Weights of a small spectrogram enhancement model: norm groupnorm, 78125 training examples.
Rows from block 2 of a small spectrogram enhancement model, named by matrix and row number. Rows with one number belong to one channel. Each number is 500 + 25 x the weight over its row's rms, rounded and kept within 0 to 999. All counts start at 0. Numbers have three digits each.
After each channel's rows are labels from the 100 clips, of 14976, where the channel reaches its highest value: "band" is the frequency band that holds the peak; "top examples" is what is common among them. Only what is clearly more common there than usual is listed. The data: simulated modem signals in the audio band. In brackets: how many of the 100.
# convs0: first 3x3 conv (model.enc.1.0.convs.0.weight, 96x96x3x3, standardized in use, each kernel summed), inputs 48-95
# convs1: second 3x3 conv (model.enc.1.0.convs.1.weight, 96x96x3x3, standardized in use, transposed, each kernel summed), outputs 48-95

convs0.50:495476508492494507481477491473494505493532473509490505503474455467498488511494474509477494514522525527490500497535503512497493511491465464499489
convs1.50:458506511519455483475511478482457507519517477496508466495526548478463513478522481482464524532480507494499484491515494490483521482481511508487522
band: 0 to 250 Hz (100)
top examples: strong noise (98)

convs0.62:504497532513540529526501499465493492463546521475488526509470475479496483479473547512534510540539558514488497439493477484520483489531497506513515
convs1.62:530505445496473479475488459512521490504472535497510497510490574497497517507526463487469464481469450481545486560519523492472495526463515498496505
band: 4000 to 8000 Hz (100)
top examples: strong noise (92); carrier: 4.5 to 5.5 kHz (52)

convs0.56:473450529488515559509495456498479476471535501507486500500483457478475491508494506490477499516513541529481502481527497507497493487519484478501506
convs1.56:485517491491479473472516463480483530523541474499483484489474540470432530490525487482449517513498504503487514507475502508500505516503534521497503
band: 4000 to 8000 Hz (84)
top examples: strong noise (62); carrier: 4.5 to 5.5 kHz (51)

convs0.94:465542500459469468471513537498531524480473497513522541469438473494520528529503461503434473496506479514504497485458520493535478493470481553501510
convs1.94:490479516516469527508505474475499470487460502514499490517476531524497498503501469493504483524426486510520475522520535495470488476476487474503498
band: 4000 to 8000 Hz (100)
top examples: strong noise (91); burst (60); carrier: 4.5 to 5.5 kHz (57)

convs0.10:481523484487486446416540495526485476521473477511480507515483496513470508519531483481500484499484459506520547520493525491505492527516528521473455
convs1.10:525466521486537548530449485472465501458493503480486471505502455518492511445457488459523537489506528540483517468467492515472478503507488459471502
band: 0 to 250 Hz (98)
top examples: strong noise (97)

convs0.21:498481505536491492542503510482491484459523506458511516507553502493490495430496524473514514499476498499503495465499442479532470514485484510499503
convs1.21:533536469482508500464515533561507490471502537487474526512464516514537501503553491509471485461503438491523465528509503435501533539473507511508512
band: 250 to 500 Hz (97)
top examples: strong noise (92); fading (64)

convs0.13:506501503513535470535495507453530519458547501485517511488460457449540487437515543511515471511499530502510520451459483489520453510502495518510505
convs1.13:525524506517494464487502513516526459469470527470497492525472537517535527511529482484485505476480437507546457520529542481505535486456487508520526
band: 4000 to 8000 Hz (100)
top examples: strong noise (88)

convs0.7:490465532496504512507505483485515488471539492520504490509493483472506497477497491493480488527514535513502515484522504499510508502484493475499531
convs1.7:526542497474506466464545500487470521492510503475486484502442546501487557498500512519480498461502477486502477478476515528508519496509513531508507
band: 250 to 500 Hz (100)
top examples: strong noise (96)

convs0.51:479542485514467507483514486497484490546511453503530507511465530515458498524517472449481524493474479479512493492443509482430516507460475514516468
convs1.51:466500499511516548495495500479505517504520489514499483501507461454539494493465499530489496522533547493488537483464510550508484460545492512530473
band: 0 to 250 Hz (96)
top examples: strong noise (90); carrier: 4.5 to 5.5 kHz (63)

convs0.49:520524544498496491503519504507551504465511489515495520491473450480534487528489500533489496542501490520513500496508498486537483474506505560512481
convs1.49:480480490526467510502497458509480443481486502507530494499511509531503489503514479520501507455494487469516474513518512478470520464459486446505510
band: 4000 to 8000 Hz (100)
top examples: strong noise (95); carrier: 4.5 to 5.5 kHz (50)

convs0.45:523500483479488473505522507513511482537492503540537507510419431513496485509494517499523450517482499525506525508536516535478455518466453498444519
convs1.45:503549514520490401492535498507536484529487490526520511514496504510494488530497535501510530512502483476497517507528512490522540459474505523523493
band: 250 to 500 Hz (96)
top examples: strong noise (91)

convs0.18:496517482509493487464497505535479536523473510507500527514520503522446577531561481482488485478518484529507512506495515536474532490509498543493467
convs1.18:475510471516515518529464532528483533471505536474541477527516434486480540497450480515458521518526511528474518481510513519482524477485427489503499
band: 0 to 250 Hz (100)
top examples: strong noise (96)

convs0.68:482527462517490513512502505497486512523501482474510500492499497502465494524562512439445517463501473478488509514484509498462536519464479473521462
convs1.68:451505511505504536501508524495509535497525465541502509489505488440524479488442528546501502520500543519510538477480496535520494486537485506522461
band: 0 to 250 Hz (100)
top examples: strong noise (91); carrier: 4.5 to 5.5 kHz (63)

convs0.14:482466506485503530495504470471467495461529495492468508503496513490475498482504501481470483499520529512488522461509490502487498522471518485466506
convs1.14:485529481489499482465530491494460520546525501495506492519485493504462599486517463504433506494490485515494483481482518506502500537510503569502512
band: 0 to 250 Hz (99)
top examples: strong noise (94)